{"model": "multi-label image tagger", "image_size": 40, "grayscale": true, "horizontal_flip": false, "norm": "rmsnorm", "parallel_block": false, "patch_size": [2, 2], "widths": [64, 128, 256], "init": "orthogonal", "residual_init": "none", "beta1": 0.8, "warmup_steps": 140, "weight_decay": 0.3}
Rows from block 3, named by matrix and row number. Each number is 128 + 32 x the weight over its row's rms, rounded and kept within 0 to 255. All counts start at 0. Numbers have three digits each. After the name is the row's rms in percent of the matrix's.
# gate: MLP gate (model.blocks.3.mlp.gate.weight, 336x128), inputs 0-127
gate.199 080:177124198107075073120115123142073145100107169118113091131102154110138110165131119115139123118136119095119159214087155116079111170163127176136146092166105148121098119135113105196162117111160160102118134168093101118137120069153191127081112147135121136134118144075073107135157156112103161116104132076154106164115200106135154094113093121160076160212134187089079110064120089099140126130068
gate.200 089:126078203181124180121132146049125108099128136178156147069140195192198135142146133117149150084134121093155089109100158151091125098118137112100092092121156133161080112122143145196111142136146087100181166153113139131078110134109159149091167125157127149176139086114077089160097109088094127134098124110130160132123113184073149087187051094123155101127165138177113098103129166130093152135155
gate.201 096:180094123152117125083113157150060196173166131166079155098163112099082085131226108149134103153101160145095156188102120131140144120137096126215105091152133146129114117157178108110132099233114093150126148074181149111080091115143163135149121157112157129183118135149131119080106142101127107162119118167135136133192150111069143123097113142104153110114136119083162112101118206145136133138145
gate.202 092:099101107129103121130096155165127109118194150103137121095131177149084144186110116129165116134200122146178193144113104130152069114151125125094125096092127185140136153156144068115141074139108155114174126156130074140093153091113079174107199077128048133091063065090145095158120138104064188165089102124176084167135119116147140115153171117173128094168116152116142135103131154092099132117139
gate.203 084:109176131105150125148170094097136098117125131151131125140124106123180101110132154139146149140121103127139126124077175072132103139152121196086124114182173140136153122189100071095154133129112177116112118134160076104142105101093136157130149068190040109062110167123193091153118112117108149110135146176100077081104083099110103077114064123194110075126135128068103072160086122168141119123180
gate.204 121:118139186064125168132106126178168134084142176181166154128149053147148132185125097094136102118184146081132161174122097152090109143116081179126197128115095076128081124143140119114167133131127149113136159074162051135141180121116106109082098154108040129111108151158162138137111126127136199154123092192104133128088150112089160165085079134122152094159108131136136151119135103091065117126151
gate.205 099:090141104161128077135096123101136192164069171083168138065093141104139100152140124140114190198136118125179123140104104135100154159142119124174145108132088150185137082066105180173106117095094100153127109133222116100074117153179131133128119143180100097139132113091059121134160119107101104187113091099076113111108118142147155114112142133143164127144191079126118085132152127190172088114099
gate.206 103:098173107063093150151116166174113153129131094133176157146190112132118174150150141146186115154141109186121119182108056136192124079143087148084113094114131147120146129140134081125116161153138112119121166118189174185165137144126185152110166141211112154079150152160122118138149124095073093131171109109144157146063127106124124114146180149113148141145087180134135116070088115097193165100185
gate.207 087:119135118194124125130114141117144080103098171129127163125152148176097181132122099083107137159108171014074127170091068084077107127137132174149148128070133163120153180138105147182168133165097139189066149109098144171101097131141115130114117124123157126150101130101108165116193126122112145105105144120126140181171090145096154116101145035137061102173103108169135150095109100158108101152153
gate.208 091:060162154088138102101152181088074150132112121097158098107150113072113112162184126143091124101107149108149180107088145190157088142132162137102166116074166141149130083157134090128140140185154114174145158159113116139099121137094166128113176147151125137073150177157110205115140107072133180108168121179131146170183145100162177105158103168106101102076107213119116149141155122170108083111151
gate.209 099:084125177181066108102133103128160111128174085155150132147163111079081149132101172168117125142148095162145109141187206142122100140132099131063193106101161093086140128153137143203199094081136101132111155140129129165085101164091113134154120129171140091133089205145103121095055106125067066123115115116076157130158131079104114136110172172120113134118149161119117102095102092078125125140133
gate.210 092:110087144091140173125080124143136163112189126159104119124152153142138102136120180062133114173136185189096123099129143077113118062132195125141134136145124114081098153141178169134088103169107132139111084105106117120095101162146089112148099060094139102103127066137055127164137119160141095128144122117106114123095098135132171073138134136155109166061239129135130137164178149045153118141135
gate.211 121:081105172128100131146092157175142112082130136101146139156131125111170134128113142142122148120097113097192145168119087119110108125165114069092144146170074168056175137126061087126155153056094124126154098171159111146107145111143234112142088134117099164147099109193168111172137143119153196123178095135133122125162123150071100162135159135114106115122096099131166188154088105064069113137154
gate.212 088:066117076081079108090127119144151160118103118165161131089092170081154141134109177102146081113078078119205035069120084091141077129123156129120152061136165117129117169143142111105158159133086080130158133156160124055128080141117098151114139121157158132156129123114154152096168098158088101155099149102114145105129170144208130078131127122160102181150153128155090128094060120137112142158134
gate.213 118:176158150075163158126125075160156147144150113092153153104111138136109121123138079128163163105163129140048138099122097104108112178106151148064131121152144154111165177167094082069133111180073153142146147165149125151152153100067170188175085108207139141097108086135156131184107106139154105133094155102158110163082117135170145145106046119159103053140130118077103097110093095110131133147155
gate.214 085:116083143133155132146157162129129142134150130126124170128172161197136135081134124113143081133107101128144133103114078091127128159171149078142117121173139195126150096199107119093122148127152093169140137122182101075053145055134164122131074084064103129100137150127123207124102080130116177122088066116128165099109101062157141105190121131093150080175188182124126090145163121108120175109137
gate.215 107:117181130150153096089142100111159105168167115194115169068126105148144080115064131120182075185177089165151167116097108145113141078127154148078079108072120084131082141134094163081139152119136129068109177127129101170110174059114095091166055128169143151013116136123167127169116104135177135128123106156154154169120141123130114128135154112162121145143127162102125090148120118107120097131116
gate.216 105:095168127117128134137140124128104109145148158172103090125162100092092089099126136146108139106093049141142156129080138098125120111123141097089141072146097107092144205110131142085153124163190118139180185128138075082149141202104138147079115176108113138138061106141141122158146126148089162134138083096121194108140103107074087125140168142159125133031102078150142164147099130059143166126198
gate.217 091:140132118187109132117121094121155156095100096183157071129129126164111060120123127191152089136117149102099125088121095137090147186083135081068177122210158118160125130122137120099129139129226123182122112152123093168114082102147098106130117163158086135166147145094161089111147120111178122065178130144124122106167182127089117157118164110146165109078152052156095131142157145148171110170179
gate.218 104:110139103128123115094156120143100169082108144170079143148149204089155129129159123143151101125146161085132081082122149133110167132158142177143161180164187181094121123111138102121093120194137118082141069135078213152165164097161077144170138185146186065151099135129113156131087163089097143148106143074142162104145177126125090162123118193152083163154143143154150098131124124139112103068172
gate.219 102:120072106091044061107132135141119172092140085099150091105154145111138098128105150087106129154186133170128105144114138116192129095136118115167107082169080163110140073149153120164174100074107106126128068190117104136146169129115193109162176147178156131042134111152137167110132169117144119131177082103096152105105117177122118124148154171112122117099116071147153124162118111204164149109176
gate.220 111:159149202130091100133150089170122091095190108116111173164141130109102087112134140131138122122172135215159135124136134096148125124129183128133107148095191157172160197095133140106108063136164139177099158105110106121096076206182114119141135129146134080059076150141143119134100186106155139109148139118116149120129131226145151129145127181172154139109085133162140158110153138144202167156118
gate.221 096:106112102130100061174161116187149136105137070137127122113101116062117085135079164108139165092071172093095142136169199090152164059103194182100115152119180162179141132112099154076133117161126103135165144111069169129131110086089142138129134113131151138101124117125162087165139116135182097142088126144138171135059140138158066158144118172141072143143082160126107106113113102104075118163170
gate.222 094:206098146132176137175147136076069126158113101134061045136147079090157180121156109128129131110109079142128148179201152090200165115094088079172142145134104177183145132103128106105112129177086144079158089128066146116117115152097121145125112162163091149183096101120148120100107139131102146124081129090138119111163127142127118152154125175150154107167121144084102154143127107138155066095066
gate.223 104:163166124169106174119111113131104151108131137110053196120090134182100106108129126146129107125101171142139097080106110166168093161143191110110093145083092163173208107176116111152188126121121121111085082115119155144129117139104153152190163154105141130119127103133082139124112130154113087162127165114142087033101070109178103138133142127158061139109125057161108090086057151101149130145088
gate.224 119:161125095109076127166151143088121094139187095069076118117142112129151102092121096128139134124173155034109141095116150058071159092149106120117171175141129090155146143099083078139068082140078173151155142124153126156152132128142150151115133138127092158122128094044166119180160111099105084147166154105092150117114135106115127104119131100134100117205100171107145051151170139068104179152131
gate.225 116:147076196143101137096061150108127124108073149094124178096098142098091204108117135070106134155084143075155143108160131091093118085147149104118195156142102102148153122078089139110180094145073163109139143082113176107139106155092177106117096154106145098066139090086180167126092097197085142146115083118123155161162102112191108135144100105166120102134108114141099084146092143123117174159132
gate.226 103:149115121115175164090080108108133185044099120150094106115145170139097136129182127124133141081105155136171076135168172086172177082157144109151197110160103185168160136113164140158166141114092143181080120151114145113093172126135121133061079158107135099221137139140094091124157126143139160111167137086150120094167125185128132145197133162162105122110113113121156076140181101184126128126138
gate.227 103:160098166155124142191066132205131089105170123185134108153116150113155088133164074118100124145153122163147169175159156127171155167122142100177085127190136130133151108196135143156203108184116123097188099139105079096176120135169204102105129152144143110092148129130139094164197117162125145133125140146114130131076100142196124122140133170129158120141149119122086132124163145165103195184099
gate.228 113:121147153109124127156121138083143124100126126103188132129084091136162135181118183135066098118127130099067131174125170142112127143135097155181125112156113165106221097147138101134106157141130140095128116163101137167145152104147185131101182137126078079114160136150139116131141132203116103158144163100160097208145108094152122176117116112135198135134138200097126161102148242173159187124115
gate.229 081:192111118080153108129150103149123174168184171143140110124087113141115153100102110153081114170074150144130122130114107117190112130176096114151196132129122108097130121097106156105166138091112124176082127102125158122098138143111074147107076104146158147139199070091078073119179127143124192139133181110131110143132071101100135189087032116131098168154061128119102113155147112159153157169084
gate.230 094:097112077112136153080105080185159149035157129114141147131110115089090183104122125082128107135119058133173124163122080173145175107107153122122191104139116144128073091076140174126120158146054153103104105093162099120162155165101183128152175170140116107160136110104171122138114093068149181158163166125080106086152137114092117149112117155086108136125141136152107135090085094065121154108070
gate.231 123:090133171150117109123106130125110071170141107126138138179137097116130112130131110120091131184135141103158108129117129107089164125078079144105141100119140103100152118066167107106164113177105090073069169182130123144112173148164078155085097074106070051090124129053144130141167173092113170189139154143102171151113150114120131066109120092098162163082186198152160140133120100111124136164189
gate.232 084:162104147186105175165111079141112140089106129184123101159168140155112056114095166089109113121097115105125188161136172135141046142087153161096084158110057142164113109161111077125108089134143114152136138169152169157180105098081171137179138101127103155120123150099164130147095084136111130180111151153168069170130112147154130138138075154172170142120186131075113069134098172152152141183130
gate.233 088:152136156152125117153129125108211151145136097113183149133080073163087107167172113167139130113163145121101151054106049182107099129135154105145112090141088152168082100166131079133131093125131138108062142140147205099103180127127086183097185135099156144123144093138115113100102101080064171173152096123178156151148092158093109138126131093136111142090121101100121114206125108159169154104100
gate.234 078:122146151121129148157114075086088088092169118115132156077100143121195138094105161128146107150070091098106123129128040138170100181131147179099079095103124144131111133153167167062101117125148150108086125114117100104137180072151136100136156089086117137137122142135070114066128156170167173144161121166086158149138160148187140216095132072177085113122153069102154158132160138129119178145128
gate.235 129:128075165035152138176144145152177168086154156140150025117118137107143132161149124110139141111142101193105106176149137169110129155110134152102134096150110117123132093193092080091144089134118179097176126111141100098104137123145091073154112146135131097079084148163162131185143138115140146147115116166172172165088065134112126167077108080111108094142157135156150183126118127168066135132196
gate.236 099:084100134100136131096105103157112147146114162193127167080138184128173122147070204127109143134130187109116151187113096173147148178131101142164168098109111117164123139188037124098123093174137140161100148170203165138095115136110119141089130157092147112058128107150071132217156164124097153110162147134122138107096144104121146122108095107118126153143133127111130149130206123132142149137215
gate.237 086:150159209138187075085107137122153131153151152142103144116085133083119123074118085123116171142138154151194089111094191179179128187113097109116133162115113132133180080167062112149058108153065120127121191180112097101139100082094115093143133084150156126099156095144156098147116162148128165128164128164105118140141146119109120139133204125088201140167141110147115080138142115062118138143125
gate.238 089:179141144159054139095085131129119151123134146136121073137085115096174180172096163184146145144041116143121129124122146102146124097140148117162069066146171167116120144170092134120124158151117137148188093177129122191092139165094120104137196168135138136114122113084066129132086065129100132214105130125131079117095084133094118177123109164112148154111100130207119147161124160104134084101094
gate.239 103:151140121091130139105142156092137125159107118124137062186140167176114084143131194155104129155107127105079039122167118172128121138141144148070206089152177126082164098077132152151132155146101123105169084116129164058097143096095105137124105146114156174094108091165111136044137099105123146087143122120160077171156083122109118114082126087100141123098123103087118172127105087080085153085078
gate.240 082:121098189167152174111113092144106136124122091126112103142132125082149121113135071092144101120095170123188165141088077131166137066150089168068115133129141077106186084139099120131105204116105136096121123075115159163157145154107137063150103092178158113124194121145129146111101107167119132135124120150177141121077078102132158138155096140109223041082155159122125101097088180103145141132107
gate.241 095:151138097140159111197098100144151097105108085140138107157137080078194111154157139132091135161140152118119118125143149109093116124099125143170137095124116101140157148114123165128130116203075194145139113124092192104118138098072122151087158134093114164097163113081095173119146114136168051093173168136147122139120136126145214101072043123054153070142109147098153155116129166068143153100165
gate.242 090:141165118155114196146124154156119149166044100133083161165101135121124223160193158110077099078132122114137151162182096112125123131131160168123132136157096124141097104139168167143055123142086163129166141151130106120131110136089173147166108141145099116147134110049129109117157142123223120111111163115123068165159130141095032089122101111077080137146135140166152128143164090136148149139156
gate.243 096:085104092141085079110091081143110155157176114117172188141163101127086101126107163128116101150090125069098087137129140121128119132131171147145190140129139140149171084137149141153144090116098101126118119164096174155163123063156111099055101156144091081184134068140184167138169134115091170106126131142086183113113116119133117081164102068107115156119043108131124151162178182055136157134156
gate.244 125:108091137190130126131122177141091120113108136094162117129154100128140157125090126184085115134112106109121094190176170075101132047101123161163142087130109099145090139143161052161100099189097109113087109091103123139135112103160156062104085156120128118145104113138170138115124106139042159196182094090148065118132141102086148134120167121122180141139083177074121160124064173103121157120110
gate.245 105:184088152117117209109131124181139169117098163087062155108106130174114084114154116111137153115047153098109127148182146133218126109127095057183133164103121091128115130103096090130157121117116115157123091118136130090064133148118151147164136122102112128156100113139134149147119146157121168128177072081076172103204104122129151112084118163169108096111093103128175068137157083079112178123133
gate.246 116:096145123141154154110143112114103160127168188067097080188049154124152171160171094158116104150073104132153138105141156127093173103138150100122144169151139167139150139099117130162122172133062078142099090147126146125135135164058132177078105078082120127204125196093138151105148132111119118107099085169125077112161150131131155121126161193136072133107104095196114124132155130074166090172114
gate.247 096:087156103129078195099187105107124111140193074093139147156125133142138167114120116111094098154160092149135137122098141121113131140081087095152118095092153124176130100116158151056130234090154099120107112122121135153100107145129148128111133147088163185165185103057121151146166123078159144095117171113153107150094118103154145130171175117116101135106091093142040099116077140163085114101201
gate.248 095:140161193091066081129140105123092090168114091144141136170144126173110132160169157098128133081129042170085065163150128110118131126159165159086153091167099065102065131131060103099139133108115142160098102127063143159157081174109121110132169113117167139183063141183180165166111123111110120126113129165090118152114101165119089135104137134133132100106125154147160186115148126162062150083130
gate.249 092:084120133119174115145191141134196115176158113103169197079158133185123123112125091113077194148190119133144116128085128178164068115087160126129110150156118107098123136172126141114098093199135188122163156106065128132108204122126066123147144136135146131110204111113111151120128103103142138114139177090161169171110138158112151120137142088157142059118100109105157179175154154166102153151149
gate.250 095:130155185102074110144083085128079105169119141160124124174128133141143076125068149093148186135088202159154155164124149116156045047123125149061142102123124082116072136098076137094130108145148085084112104114130071122116146175113108160027101145085151081121140148143142174219146088116149124171131109124128154133169157126106142150148114144119097129135138122115141123100115179100129116145136
gate.251 093:112114195097106149155118139181063111150175100181150077164125136130154110156206129141124168128173133150141122125133122103133177190174136100140085149111119064110135084108173163089128090125158114070097102147160098216079132113113104144101146188119179125082161164119095146140138117076129147120144125127156141109043140147106111093146061139160124123142181125087124159146073174130149098108124
gate.252 097:169173090138118058145131094161148121101119128104172154120094107178118123150153120125083131163122135120144132043127191105091123114042144113145119090118170137114120136155122102109171131202099145162150159106112115158152158149127117167124129044179146107156182124079163156167176125174132060138123123057149118117083136132131117182195096133102127159188152142112160119108179094117084124152159
gate.253 103:173142130106144144100148107137194103121100098088161086098083105099118113094162124097084197095181154149137090077115114090113114115137161142145100108074169138144094135075154198111172122096114204155117133119163116166158161194159103154140101097130124099166114128130011109109138146151108112100166117195127103135097167089130078067127131161167151121141138087144100145126161132106172113155105
gate.254 103:142133132164062091112122180126130141133068127123140099107115106139138135179089107108110157150189106136155115114151092131080075142168138140153131130119161138124110104114165098131119131176182154152054125078096079136057159137175157127122127101105093076072099167158130187183140148124153230127138033123095107155115085104085134100154104084157174123105144145156142094123096121149101136115077
gate.255 091:151108080126128177084133116120108087203110095149123121151081101144115131109041116150095150084099082141134125152093123129142096125085102115093216093086153124128148148124191170139119115111144176123133102112133173102188127091165091155178096140093161109077140090137147154227105099123125141154169145156134127108156177071120153106172144076118130134155151095173053143099154107139104129167160
gate.256 094:147047152116110138138108176101161134080114149088172068159123060147141171137150093089180113081195192124155201110162198148143153140183114121091124134117092157119126077122109060183114168133149118145184107133124200112121107132109137153129101153096131135161120140082132118133123170157089159177126186132092082119154124128134093147116116147138123138188090166111138129102136133046139118129140
gate.257 091:123145155108158122195103139134147085097116167127128108105082090134164067111157127138145079141143135108121106171148123125102083081093130143122134139137176090118143098157100108045103077124124151129109159153096137104172152120119150116143110093127102104124164131137141174138160148103125099111095179146098111082146124196068178098104129156118053138254113147103131110077127202133075094177172
gate.258 112:136095116109061161124156143117148177102140163157143112159147173138161130081165120138128126144174099120155097080145108135113090132163153124081080150084095130107133107087115140111133142048160115103164145136193127148158105142074092087146073113106164125073110161113048099124091143186141094138106137160113178141063133081175138118122139109172175118131170104097127140129112052124191127088045
gate.259 096:171107116164121128157137129118168128131077170035089089128151121143118132108114145159101127162080133113149160112145108039127125112147158168162156165129148102163076183172081110165154192080124160118134136080094162093089145135122160170134150117108125131145154085099109095103178166101139145157143165172049138127156178099133132112161150160082207093107176095171135126075142144133122118101071
gate.260 092:143072156108136173107077138134118126144134133122123136108096083124121067108115213220108151162132169164154147118103136171113193074139146109118116147145143147118092105148128118145114168089118134176055099097112142138123073121140169097122124206095121125087135089125084121106155168106106160044082076164163164134135116132113113174140070119141099176141161096117117128132084102074067097128091
gate.261 092:140098178098159122143155104149118181075116134094154122130130105139124187105096167190084124128155157142131070142127135181071106115163088124121156152120144186129101131117098137110097049121095156111187133128081176118133145088150164119157161138160121113103120148134092102213110129177137145151148107139113109133078077126139074160125160164138115135061178045065110141149062122071147130158100
gate.262 111:115147105086109117077079102124145097134144101151153141083090118130124165058151124130083118160152110094123095103114113099090125140110146150155151097089138136087101148072213195133061141097128122102066135138109121081155108155174096127101096172132143146175148137089067153106153096082143081097097123171108106147156130089123061137105179180110173109091111162136163129103220103165142090151105
gate.263 082:148176101136139126097138098153119158143137141110101139117083108156113118057144108163043101166168091119117161130169177108143099150122131116112129184132110140104133145161107104120127114114073101177135130086158140152153153151089183122063219099171114135097097135168122113103149147116159103136085145151142162151138170166119101114179072070112128109088134167189189146175066149170122149202081
gate.264 098:111120099138141116131089128066152143091160087137157095144098098085143098177171174097101155079151130074101117171114106109188081206119173143068111123182149118128075170149133109131096169110118113122140131093120156108114105162114138145146153099121158131117159148173074103130147074147091076161142056121092125161065097099114119134106115144111089102206133152136079178076161124148067154167109
gate.265 097:130139142136190142110133125063159090144145161161137094159157111122123150035170148133111054125115137157150060104112176131183151106087180130102113094097135116061103137118129179147160126155093105182147165076159118110078122157151140146117153113163179168055142147107096083150088118070143196120098154092124100137104133112134108149100073105083161113148151171117109182153100124132077110108150
gate.266 103:147127133197101191175099104102169080141053137108101108155126161131105169144121178114113105080167147165165084104092119153157128129104081121157154130143116125081096148143148162198147142183174111107154106160120137165130112157122159087137110138107147137140130123199125122087122128117095082077137058131116144152177092116132002131080103122073148172116181164164135136127134114161140117118092
gate.267 117:112091123118125158153120126174109126097083118094117130091159172121109149135115109177130140157118098148172054135178168097133198098122104088135129166192107097168131159150110099151136137176123106118091132113122121123163199123126227085144090122039107111118080091139138125138119196167147185142149078099118130092157092164150102124093104144170150116146065168092124112135095161131163160185166
gate.268 096:189093149121096125132153220122203134126146174092133143177083176144107087140139150117142148150180193066100142156085117107120168127143177123158159094114180102155110166122175111100105084130124091129174123069122083090185142141110149093148117148096102101134135147117112145187115094142095178125140154167067149147164131109081148161032092080120134137159115151138135112120132126179117128155101
gate.269 083:125142105152139200069114171120128135138100165123114146130157058114164160106059157044088105135165120107104095144144139117092115160113141109170107070147085132112074143112129136105123150143158079089171160112106162121114115080140154170085093142130133086160114116141122124103126121156145139061109061117077093143058174162069132127134153091041141141163125133130190083086105157160103118159100
gate.270 093:121180093086164149129110063146115093136170080143169100152130101155204134142148157102150163137190082080162148198130208153115157140106148103155167069100183095120105104154165148146123145146143112156138146150179114126098136123168112136115147113164109137105125141112125134141121096171128123159206111190152096166151166114108151088150175183040092158155111145130140156095117111184150102124083
gate.271 088:157133150097142162151157161097168179077120132154139095132145076157148147037125118133141167120137085172154165111078165142153135093175113123152140205142155151119101131134111126097168149156145118103124085108158137085075150161147255147113145109118141130122104151135153103166078120119167149155115124149125100146151091158152100173117085091171109162215092088138093090105106143102175126107179
gate.272 089:129118146159100114134121146095083148163120111062143164102185121142169174093089116146062068206096159117128118146135115123122137151057083171176151132146167044149147194114171079144122111135124122179110075109121110134158175137102141161182049170133113127188096103153136111080114128120107102145111183109103161108154119128130112198128092089133130110093083133115069152159144127116114143152112
gate.273 103:157117180132067059137134125105049170123086098093134155174158137167089091108142116143113115161068094173210056103130175103086112116142146161102132136098130129158091143091104126157152101093115158105160116114166142111119082086113178142113115102137143135119122132123175146105106146153162120161114167084112111128169112102123076087147162139122118085125137101193109041162052172094137150158151
gate.274 115:138153143117185126193118086152123132122110145143144060159096082168110175133086100127121100069146092166136109142135146065111168133081185171092142107107164095137134145170085176088166128165130102105103155105120030119133128110166157181103140096127118126084111120100157108189175093103133156145147086164102134195097136168143166119127183084098161115116096169156135156138094125055099158126140
gate.275 095:165134114193121157147174190186092127135123093106132105137152142136135092115123113143171103160183078118131131110096143091161133115069139128126157112102149108117171107084171154116150096154068180156129127176154142139094092078127092111140134103139126139148172157206132146077145099145176175150138126121141160180116180073135129151115072104156114154144124041113238164121177131102146120104161
gate.276 095:125103105104118053107116140108166106165074095120153110067109097113114101138146118141124131091088154139156092116151179082113175100113095130188126190171095112176119160156113063118146090100207152064104164143126055123094139059115099160102131142099111127127130084148109095196162176170064118099187135116168165103143086158125123130105076108123101138081142101140154130160151139126142105164116
gate.277 088:195190106125152106109149106102102093192182157127115097137138164112126157152098064146164103139113116074125092136117130096161099127095172110113109065124115176074114095118105171116127186120139139139147139165147136153113137149110141254138104123139089141138145111149169122124121193114196159079128142132074173147122129126161110147131112100166145123132139155143033162128102128079098124170064
gate.278 089:127086145123177124088094112139115110124110118117121186069139139130132101129107133136163146192147175171120121106088162189188113107039100088082096116148111171160143121152162102174129100049121107173108156115079055127111145086157101116110087163144186085082132100129072162125170145149122143139160159109108133134095154101131132101073106165113109132116128066115219162108162114153130144143157
gate.279 079:162150148073146127158141064121121130144096174167129096091164159095107114079081139110132151162163133128167166151141118096117101107099112090165131175138147179104198154109136096115143177207086099152144128143113073125092164212063148147148141073146105154147174098077068146123103147068117144175147170151153150090140099142128089104173131140101149172136130168145154137074144191152105147114127
gate.280 110:103157151173159094126111130121163154107126128097079134129061088181073123122174148159140108113078152175050107141157132145191062125141160115135059127096133142147132139135172128134101146136102174165175108202164139140200124106080129131167115137110136089146145105089097128140052099097116116063113113138139092101092144028135108148112121117118117118104146158073123203121142144143120118090146
gate.281 110:126157110161166125044101068158134107112108121147082064075058120142098151092111147129111138096103103158102112149138126115112118123113146036190143069101137157190127164101131161120135158104145116139109143095133160078167174106127149171071128098165148128087107156085160145110163180134161113133072156130118068142161095142088115172157107113155106168148133123148103220158134170149100107145156
gate.282 096:170094142127147198107113121106129151099120090105115147188174094158146073157174083164107140165134147149135163083104094099184133156170108116190153119086096162065136125148125122187128178121186094134115125115141148140119147164120177135119104059129110151205097091212123113134105118124134118154107086080121088167126157131122145153127131148162063118107162102104118182177124167144059092156096
gate.283 099:162139177126111182170109136160216185166136118120081163123110180116135142088192137108129132122138160150210140069144104134078106135125124129101134128117150112113138049118111092106122061087138145144139122104140091133130074214118112135145152126101114125114127106132064153132115113146095068089092159164086098122085094060177121165107117080117188161166160162121104129122138116107135066137099
gate.284 102:125115179119085103118106161121137117103075144132141108156135137159117121185087117143113135164104152120144126089203135126111132083171152219084090100103140100171170092144134137158150129051091109130219097084135029147113175132101154145077111133056092146051158090089147124129134158165135129156159118097172159105108111128145110128107113115162149125172184131123101157143113118134106183113103
gate.285 082:170128142141109125078096095107175068118051131142128094124121129120128054116146141162112117160081182105132151162114144121115098154112096123110132165162106175114069087097110099093106104126110135171159183045119148154130139172179188164149134153094151177114155169147150122128107093095109067085106126052174152108079159090113105083114065152162167125141153146117113146162137130164101133088073
gate.286 124:157154113122059125158104090171130171121147081147154106117104100084124164140136188048134103130091088157094122151114145165152065121101157184087174133095135162080145098088077116143163138138178168130134173100111134141148149086126137163118149123116128113075113148133092114221191096155096126119136153101120131171107095111089094125110222139115173074153156083101153131161088150089146142138099
gate.287 131:145124152123077182054097133127120135076168062213126124099132087116109107142159156145082175137106077099128118109117166144144072109123120200095180116150155108120162131092190121204212153143152080131110125194129165128114138117109127131105151115110195090151136142134099101105135106081112129115082088147108162124190132100119089127103165137112109142108097102118168154125117096095112152100199
gate.288 100:147120119100115099149104115142115135112134100149127178061156086127121115080098092126198118218143131060133101193071144115126133146126108150103123165123100097165093133197135074073153108168137124143135149086101153113173159141132149133109120103154129087143095134131207160147093167094129168102131097172117124085055168128122157091155063168161156174078121109124118135154133133120141163144214
gate.289 097:153118138101084092094138122141138149130169152140098145111197060152148163076115114160127084123141084106156115122140166162042145076180077115122099069105096112108159113135142083107086137120176113106118094172171107090047129156120152180150097144074117160136149140122111139229173137154089164147136083162102104112158081132176134153118134168177139140127126094182121122108144116083100147128097
gate.290 124:144108181191100111125119119087148151159121163126129097133135119121103169065142154108088138123077080133129164088151090148070129114124118160170123158063196112100103136100136165151187130152152133128126148036147173139115134132140020151137098134157151154157164207047094092104164105149161176147132110149072172125135144104131153119136107161133140134103104167177154118114133176095096121129104
gate.291 125:134126148123186098116164133127155112122114094122100122116090166138178111133074108045134139199118121105159091111128131108104096140136046155152112153138175152185111146091111085138105075137127163113115132071146085127123126113185155153091145157120094098130109191124172090197138190147093156185133085159104131071122085116071167175120095136119102153131123183070109157176170157124148169146114
gate.292 112:222140170125179135086117136138138196089131157167173156111138115115166141103145100110111184150106130100094106176162111139113087123094135173175146156103133114168087122067106136109098108190144141186093137034105107140111072082119067144085075188128087166165130170136163107168117166105112112145131115126104088093181123070105129137089134137156153096117113117126139146151160145167104122098095
gate.293 096:116123142115088134091097114187061093138140093171162106051119115101138167168137133157140099161114127153151085103082152143158094160162138140150064174147151170143132113123129077134096157062127065108157084150195223136142102171091118123150124145106090113149107182119101135106129168094076131155132150133130104164112146088148124122093102117099112150033152149193154144086114120137140110075149
gate.294 090:192071185134120117154120105093129160156130181106106171102101124106136171193095133141153194114148125145115095159177137124100130112081117144069090176141074105106158119143193156101098069091119086139148181135167120146160100147173108177137151082181176128092139144152174132134169103160178177084132150123112122164129144165116137111153165080041091123129110144092096145139124112122096139116189
gate.295 088:071154145078153124131123066118099104110177073139125150102157151152124127123107142088143142136144108114149127191147160177146113071098095154160155121129167058093112160160113085117125119205124133135137128105093080101077146139163090141111096115106136046162126119131120174167160164123154132111104098145195133148131176115107152105150159140168181164038079090134166147148213160111124089151117
gate.296 084:168199156150107053170094154135145138093167121121043153113127192144151073091154057161150103151206125158139138155119115099124122122138120128119181148070157166127099182142106129110113117130131122110127118100089203126108098129170085162103144093109149115122138164148109082162059117160107093098151150151166140140130097142126081104142113094104086147110141204089110157118123135051162110164118
gate.297 088:114112133128155122059108150195072130148073157135099137133134092108171103112132107107164115129119147145132126126113091044078124162101050132129178114048151134162154122133086122088088129149176142126118091106095098154174117144116101139169145144133086196099147119158090127095197032067140141158075148175108100135165139162132131084106164145132088144087146182110135133120132105152155110133171
gate.298 096:147150087125134123075111106138112078190174164078122161156091119106133118118097124124159172132126117142136077194155060152062137196146131128077143156119162159155097156181168091145175146112152159078121193143140078150125126149037169133184163147127100173167128149142143142136086108142168097120136145115128069152101076161117077170147098126106146153088163140120093183147111104103125112096157
gate.299 086:115125149096142161152125130073137095140167169157101136109097090140085148133132071132115079130150141094126084071151114124086118192133141095044134113154117180086116162155171135130130200101103151087154086068160108128130073132127102173111128158132090176037127156173166116150137099093114125166119145119101141186092149177074151106163119136142144157141127183094134068131101169157086081123167
gate.300 111:192113169123138140147148193119136126120122166139211102143172118114100136147111083098145138135133128171097155161077126143166149161082123160112148091113161096160085186151092094042119096121123154111127095081152133168091114082138154101086137150185108104111063104148161133185172147128134165092134117090105132123116114204159178109126142113096130138095114122145118209190072130130107128162192
gate.301 104:102119096144074128164140178131109125102112122120158065107172096156174110189152164144157137125169126121131163186107084150111103108135099118101156143131138164078112176209064098111140168112097118125150137108149155133113090154062142199088138076168101136082173154125137163185087060141134167171119152141188125181123160149044122123164129162137134150143086159115099111142129166122124102134175
gate.302 086:153197089104109152084120113189162080150134180144150098187089082195175148122100099110135108114087173127118104143132160106131115070166146113121118177150149119153156136137171128143092154172139125140151159150089198096082137163101186070127130161109167050147117165186106094126112128108134164126187155125112122133109035156130140148139084129106126120117086176109114123125132080142083073120144
gate.303 099:153114119112097129135153126143149038125078109131121104178208111069092093128145088102091148091090167117157126147142185195196105042176107139087142159157113159144141070093169169181128169083121074083105105101131141141101159098145139129076150119065081123120141104132125122156106124095073125111112085125157135108141100102124115091065077134105100155132163147139146118129149084153131150124156